A small encoder-decoder audio transcriber, trained from scratch: 6.88M parameters.
Rows from block 3 of the text decoder of a small encoder-decoder audio transcriber, named by matrix and row number. Rows with one number belong to one neuron. Each number is 128 + 24 x the weight over its row's rms, rounded and kept within 0 to 255. All counts start at 0. After the name is the row's rms in percent of the matrix's.
After each neuron's rows are labels from the 100 texts, of 14976, where the neuron reaches its largest size: "tokens" is the input token at the peak. Only what is clearly more common there than usual is listed. The data: melodies that start on their tonic, played by one synthesised instrument. In brackets: how many of the 100.
# gate: MLP gate (decoder.blocks.3.mlp.gate.weight, 512x128), inputs 0-63
# fc1: MLP up (decoder.blocks.3.mlp.fc1.weight, 512x128), inputs 0-63
# fc2: MLP down (decoder.blocks.3.mlp.fc2.weight, 128x512, transposed), outputs 0-63

gate.164 066 [136 136 123 123 151 123 147 130 113 141  82 142 110 117 167 120 159 110 134 150 165 102 118 183  89 122 145 129 178 110 123 142 114 127 103 111 140 104 122 152 110 120 148  96 139 151 111  92  82 115 187  86 151 123 125  99  73 102 136 160 131 144 150 106]
fc1.164 059 [123  93 134 118 143 127 122 145 140 121 139  97 105  82 117 108 172 130 109 145 103 155 139 122 106 136 177  94 106 106 170 131 151 115 173 122 132 133 134 185 120 135 147 132 106  79 135 133 123 157 104 127 147 145 118 136 196 121 124 110 123 118 134 128]
fc2.164 063 [163 152 105 125 102 131  98 113  81 144 129 125  93 128 165 110  94 162 117 109 161 170 150 128 137 176 131 141 134  64 100 120 128 115 147 154 107 133 108 163 130 134 128 156 144 105 118  95  83 123 106 130  95 120 151 128 126 139 138 128 135 136 118 137]
tokens: "#" (89)

gate.233 066 [142 114 119  94 117 138 126 139 172 109 152 136 158 138 142 112 136 118  99 108 170 115 175 136 152 140 100 126 119 113 112 141 125 150 139 113 108 168 114 165 138 125 156 155 113 167 118 132 136 140 141 101 149 158 105 100 119 169 150 141 174 126  92  92]
fc1.233 065 [163 121 135 147 128 125  79 102 134 124 116  90 122 106 122 146 138 124 129 131 153 117 147 156 118  93  73 129 131 115 155 159 108  82 155 110 153 113 119 116 112  90 128 106 116 149 123 149 104 117 150 124 119 147  74 109 133 141 123 118 162 104 143 119]
fc2.233 066 [124 133 138 124 169 109 101 155 159  75 139 106 119  98 149 127 122  78 152 138 117 107 140  81 119 133 127 134 121 185  74 138 150 156 125 141 132 124 109 133 104  95  99 124 143 108 133 130 192 104 152 137 113 168 173 135 148  95 143 114 112 109 134 138]
tokens: "c" (71)

gate.256 084 [ 94 113 136 133 102 145  78 168 144  80 156 119 155 133 152 175 121  84 155 111 114 142 116 138  87 136 121 143 150 152 148 110 163 116 126 150 104 131 148 150 132 116 106 156 125 114 149 124 154 135 114  90  92 143  81  97 117 114 112 153 122 108 151 139]
fc1.256 083 [ 92 100 100 125 110 149 120 152 133 110 112 113 137 138 133 140 130 143 110 107  63 140 110  87 116  78 117 130 130 118 124 130 128 133 123 157 118 121 198 126 139 158 124  96 116 154 117 116 126 148 164 117 130 154 134 119 154 133  83  82 144 109  80 161]
fc2.256 089 [135 161 164 171  77  94 118 144 139 117 136 146 131 138 130 129  97 154 130 147 129 121 164 112 141 108 119 168 148 102 139 102 138 142 139 113 170 142 100  95 137 148  99 126 139 137 116  95 132 117 120 138 116 125 129 113 173 112 103 137 117 129 130 119]
tokens: "#" (100)

gate.149 084 [123 115 123 155 137 139 132 169 140 150 141 122 117 146 101 124 156  98 147  95 129  74 159 120 156 130 159 125 102 104 129 106  67 144  82 118  99 158 119 132 114 116 132 151 109 150  98  99 154 102  80 120 124 158 140 139 133 132  81 130 115  79 150 128]
fc1.149 084 [141  96 105 114 106 127 133 115 137 134 138 142 101 185  73 105 140 163 132 132 136 161 119 121  90 102  92 101  82 133 161 146 146 146 165 119 114  99 125 120 150 150 119 112 148 150 129 154 129 126 137 111  95 103 110 126 109 144 126 170 121 155  89 110]
fc2.149 094 [150 151 114 111  98 140 135 128 105 105 135 141 164 146 175 128 137 100 111 158  93 103 188 150 128 152  89 157 101 129 129 122 104 118  90  98 115 126 131 152 129 143 129 125 123 150 163 108 140 123 128  84 141  92 107 134 120 135 108 129 109 161 100 116]
tokens: "a" (40)

gate.120 068 [104 152 127 114  95  93 144 117 137 168 118 126 164 150 170 116 113 144 136 108  97  98 102 140  78 184 137 160 147 156 119 119 150 125 126 147 133 145 149 132 130 140 158 132  83 114 127 121 136 155 120 115 140 153 117 156 120 134 158  92 148 140 148 126]
fc1.120 068 [116 126 149 104 142 107 141  90 146 124 151 115 149 131 142 158 116 154 159 141 119  93 149 151 123 167  95 109 143 145 117 146 122 136  95 132 109 131 149 135  92 106 148 146  69 131 112 158 135 124 106  89 183 134 114 100 128 146 164 126 104 106 139 137]
fc2.120 069 [102 114 139 142 175 162  63 108 107 149 153  74 153 137 150  63 134 145 154 133 122 139 149 174 130 136 154 112 125 100 166 129 120 163 100 107 138 119 153 131 109 117 115 128 101 139 130 155 117  83 153 134  94 161 103 174 108 119 128 122 137 124 153 122]
tokens: "c" (27); "<end>" (22); "d" (21); "b" (13)

gate.62 076 [159 128  81 123  99 124  98 168 146 134 104 129 130 138 150 132 140 103 109 147 125 121  96 103 136 119 111  88 148 159 139 125 146 147 110 124 164 127  93  75 109  91 188 140 157 137 144 140 134 133 150 147 130 156 136  78  79  83 135 141 151 100 149  92]
fc1.62 080 [165 117 130 125 120 147 123 146 171 128 130 160 146 127 110 113 157 117 133 136 100  90 171 106 155  99 119 137 110 107 152 122 127 173 141 102 129 175 103 132 181 146 122 138  96 119 149  95  95 135 118 120 117 116  99 182 157 134 139 103 148 105 124 148]
fc2.62 079 [125 121 135 167 105 119 147 128 137 132 143  84 109 119  91 145 124 107  64  96 137 136 117 118 117 109 106  90 150 102 116 155 134 145 164 139 131 156 165  89 112 110 108  93 102 118  92 169 120 127 110 151 144 144 119  71 134 101 150 128 136 142 106 152]
tokens: "a" (83)

gate.224 063 [154  75 114 154 119 164 122 167 145 127  91 119 133 130 153 126 123 117 118 147 153 126 155 116 185  92 144 170 147 126 141 136 147 179 110  99 122 157 128 139 167 152 130 134 137 122 100 157 111 132  96  99 140 149 132  85 128 131 144 124 125 146  95  99]
fc1.224 065 [143 158  98 111 132  98 159 108 136  98  99 161 116  87 119 111 114 130  88 148 110 136 143 169 149 133 113  91  80 123 111 128 102  68 107 145 119 152 133  87  79  76 159 170  97 111 144 138 157 129 164 112 122 160 124 167 131 160 119  88 153 126 146 109]
fc2.224 060 [123 141 102 162 138 107 144 121 127 108 133 116 140 132 152  89 105 104 128 160 113  95 100 136 127 100  89  86 156 119 115 113 130 104  81 121 114 103 167  97 111 130 125 179 110 174 103 186 130 138  54 176 138 115 145 106 159 153 119 148 109 108 139 145]
tokens: "a" (84); "d" (10)

gate.345 094 [127  81 175 172 155 144 113 154 155 125 137 108  88  87 144 123 100 149 167 131 146 107 107 106 154 111 122 101 129 175 103 150 143 136 152 112 112 164 103 146 118 145  79 119 109  87 154 144 117  97 129 131 112 189 141 120 143 130 134 151 117 159  95 113]
fc1.345 083 [114 145 110  92 139 120 132 101 118 144 141 110 137 134 117 139 149  98  83 102 112 135 117 123 112 130 129 133 125  81 118 127 131 101 127 180 160  81 163 115 136  92 192 114 145 140  86 121 127 167 136 162 114 112 132 125 134 138 158 129 114  69 158 122]
fc2.345 089 [178  97 113 161  90 114 103 153 121 125 121 111  98 112 108 154 173 127 175  99 161 125 115 168 147 103  81 170 155  80 136 122 123 134 158 144  74 120 146 119 140 129 103 162 128 126 147  91 153 111 110 130 141 126 134 143 165 145 149 147 107  82 124 154]
tokens: "#" (67); "a" (12); "e" (11)

gate.357 122 [149  73 121 165 143 130 123  97 168  85 202 123 127 151 153  97 115 143 123 146 117 139 115 117 146 118 149 140 158 145 142 132 161 122 108 120 108 111 105 116 152 119 155 133 109 174 144 147 143 174 173  91 114 134 130 165 114 162 106  96 117 123 145 113]
fc1.357 128 [136 109 158 175 162 130  96  97 140  74 171 133 148 170 162 133 113 131 156 144 101 131  84 146 157 142 156 117 134 127 123 153 151 129 106  70 154 100 118 112 134 106 173 149 132 154 140 139 144 160 135 115 113 105 175 112  97 135 131 137 120  98 101 163]
fc2.357 136 [117 123 152 130 143  77 139  99 173 120 172 134  87 142 116 121  93 138 152 125 134 112 114 141 143 158 131 159 119 120 132 129 143 114  77 149 147 118 112 168 121  78 149 114 116 124 132 198 125 139 111 177 131 154 128 138 151 124 150 109 125 145 159 105]
tokens: "c" (98)

gate.424 113 [108 113  97 141  79 148 111 113 134 141 110 127 146 163 141 116 125 141 171 130 155 147 157 138 125 132 125 148 171 166  93 165 106 152 162 154 166 117 118 106 134 114 123 164 147  94 122 151 118 143  99 110 182 145 133 135 119 123 126 172 165 101 127  73]
fc1.424 109 [143  86 157 106 150 118 149 109 115 128 101 139  71 137 109 129 114 166 119 149 107 129 142 157 139 132 153 139  86 127 184 100 140 146 130 119  77 160 142 119 109 108  91 130 168 128 140 111  92 146 158 130 125 123 111 126 156 103 147  87 152 157 135 120]
fc2.424 112 [120 122 147 121 116 137 150 111 160  69 168 145 124 168 139 117 115 112  95  91 154  95 162 144 107 126 161 156 131 127 100 117 129 166 161 120 127 118 109 105 119  96 148 116 195 134 208 140 104 141 148 143 108 130  87 106 136 113 117  97  94 131 141 114]
tokens: "a" (73); "g" (14)

gate.39 096 [166 114 127 127 150 147 150 138 140 111 154  98 142 161 152 132 134  78  75 138 150 111 106 125 110 201 111 102 129 134 131 122 159 179  85 146 140 151 101 100 136 125 149 128 143 162 141 119 138 137 133 133 101 136  76  86 139 140 132 146 150  96  98 145]
fc1.39 095 [ 96 150 110 121 113 118 131 142  99 141 109 101 164 101 122 145 127 140 157 122 152 151 173 119 117 122 103 147 147 116 157 115 131 124 138 144  82 130 132 152 149 102 119 142 150 111 135 126 129 112  86  85 119  75 147 154 147 106 117 135 130 115 104 154]
fc2.39 100 [122 131  76 121  96 173 148 103  78 127 110 147 143 162 155 131 116 100 124 127 158  91 119 136 131 116 163 138 160  81 159 103 162 167  91 144 175 176 147 158 100 148 154 105  97 185 132 119  92 108 129 148 122  87  80 123 123 151 111 136 154 125 123 118]
tokens: "a" (56); "5" (25); "<end>" (8)

gate.300 121 [120 138 164 126 152 118 178 114 124 152  88 135 131 190 151 150 110 117 102 104 182 103 147 110 173 157 140 164 132  77 143 121 137 147 129 142 148 155 128 133 151 176 112 135 112  96 137 146 130  89 127 128 167 127 138 110 105 115 131 121 105 129 135 133]
fc1.300 115 [ 86  71 128 118  96 106  84 147 147  92 149 161 114 113  93 118 122 122 106 128 158 103 113  97  62  80 106 146 146 150 108 130 137 109 136 139 137 145 125 126 120 141 166 118 127 150 129 138 115 141 135 148 110 130 129 177 147 137  69 112 137 108 139 122]
fc2.300 120 [ 97 134 138 108 142 156 178 121 149 115 150 159 124 124 149 157 171 173 123 150 135 135  80 133 146 126 112 105 117 157 193 137 148 121  87 104 125 106 166  96 138 140 123 142 127  84 142 155 144 134 133 127 151  96 150 122 126 108 116  78 127 107  60 163]
tokens: "b" (95)

gate.423 108 [103 156 111 124 166 133 104 122 156 130 145 139 161 165 100 163  88 160  82 130 109 106 103 134 113 118 110 148 199 150 111 120 117 117 128 139 129  99 143 156  93 144 164 104  88 121 119 133 116 148 110 107 168 121 126 124  79 119 151 152 166 125 149 131]
fc1.423 097 [113 147 133 111 139 168 125 131 136 163 108 145 172 131 125 115 110 148 137 116 149 110 149 137 109 138 181  69 125 121 152 134 104  86 112 134 125 145 130  99 118 113 132 110 116 107 148 162 143  72 118 118 106 134 129 148 147 148 129 118 137 128 121 152]
fc2.423 094 [141  96 166 124 136  86 131 130 135 132 118 145 166 154 129  86 114 143 105 132  92 102 119  81 119 137 140 120 146 102  88 131 150 117 120  97  95 109 109 147 110  94 114 136 167 129  97 141 163 122  83 140 155 202  98 146 116 115 128 139 156 144 172 141]
tokens: "a" (44); "c" (30)

gate.127 077 [130 142 126 133 136  90 169  90  81 154 104 131 158 106 159 122 126 120 135 120 154 144 124 119 147 146 140 111 125 123 106 126 114 154 119 127 144 100 120  87 151  94  77 185 127 158 153 107 125 132 154 129 130 132 158 137 121  86 116 165 139 132 110 100]
fc1.127 076 [138 131 112 101 104 124  82 152 155 136 122 109 120 155 113 126 131 134 136 163 134  94 125 131 114 111 135 151 137 151 154 101 150 100 128 130 128 134 105 150 100 131 164  86  89 111 126 110 144 129 103 141  97 109  99 170 121 161 154 120 192  96 140 149]
fc2.127 077 [163 117 110 135 134 136 168 118 140 144 188  97 114 132 152 151  94 143 127 139 159 137 149 155 123 106 126 124 153 130 165 131 118 120 150 161 155 111 125 103 149  93 144 131 118 157 136 103 119 122 119 124 151 129 113 112 124  91 102 148 103 121 115 137]
tokens: "b" (67); "<end>" (21)

gate.415 057 [102 137 162 136 199 140 102 119 174 130 137 148 173  88  89 143 121 107 122  88 142 114 108 131 161 170 111  86 153 114 164 137 157 135 131 156 139 139 138 110 157 138  79 125 148 162 100 115 147 143 106 133 126 113 157 155 145 117 111 124 114 144 151 150]
fc1.415 063 [140  75  97 148 115 142 108 115  88 121 150  97 136 143 128 155 139 118 143 139 132 110 157 140 133 105  86 113 126 172 121 148 118 152 170 133 136 134 132 166 125 137 136  99 102 157  76 132 163 154 106 104 112 144 117 141 124 120 106 105 144 139 128 158]
fc2.415 064 [149 113 124 159 112 131 130 168 139 109 144 168 172 153 124 127  80 167 151 131 135 125 126 167 126 141 110 159  88  95  80 143 135 104 132 136 112  93 131 164 178 113 112 147 162 100  89 152 110 152 118 119 167 133 145 164 111 155 162 107 104  96 129 155]
tokens: "a" (59); "<end>" (31)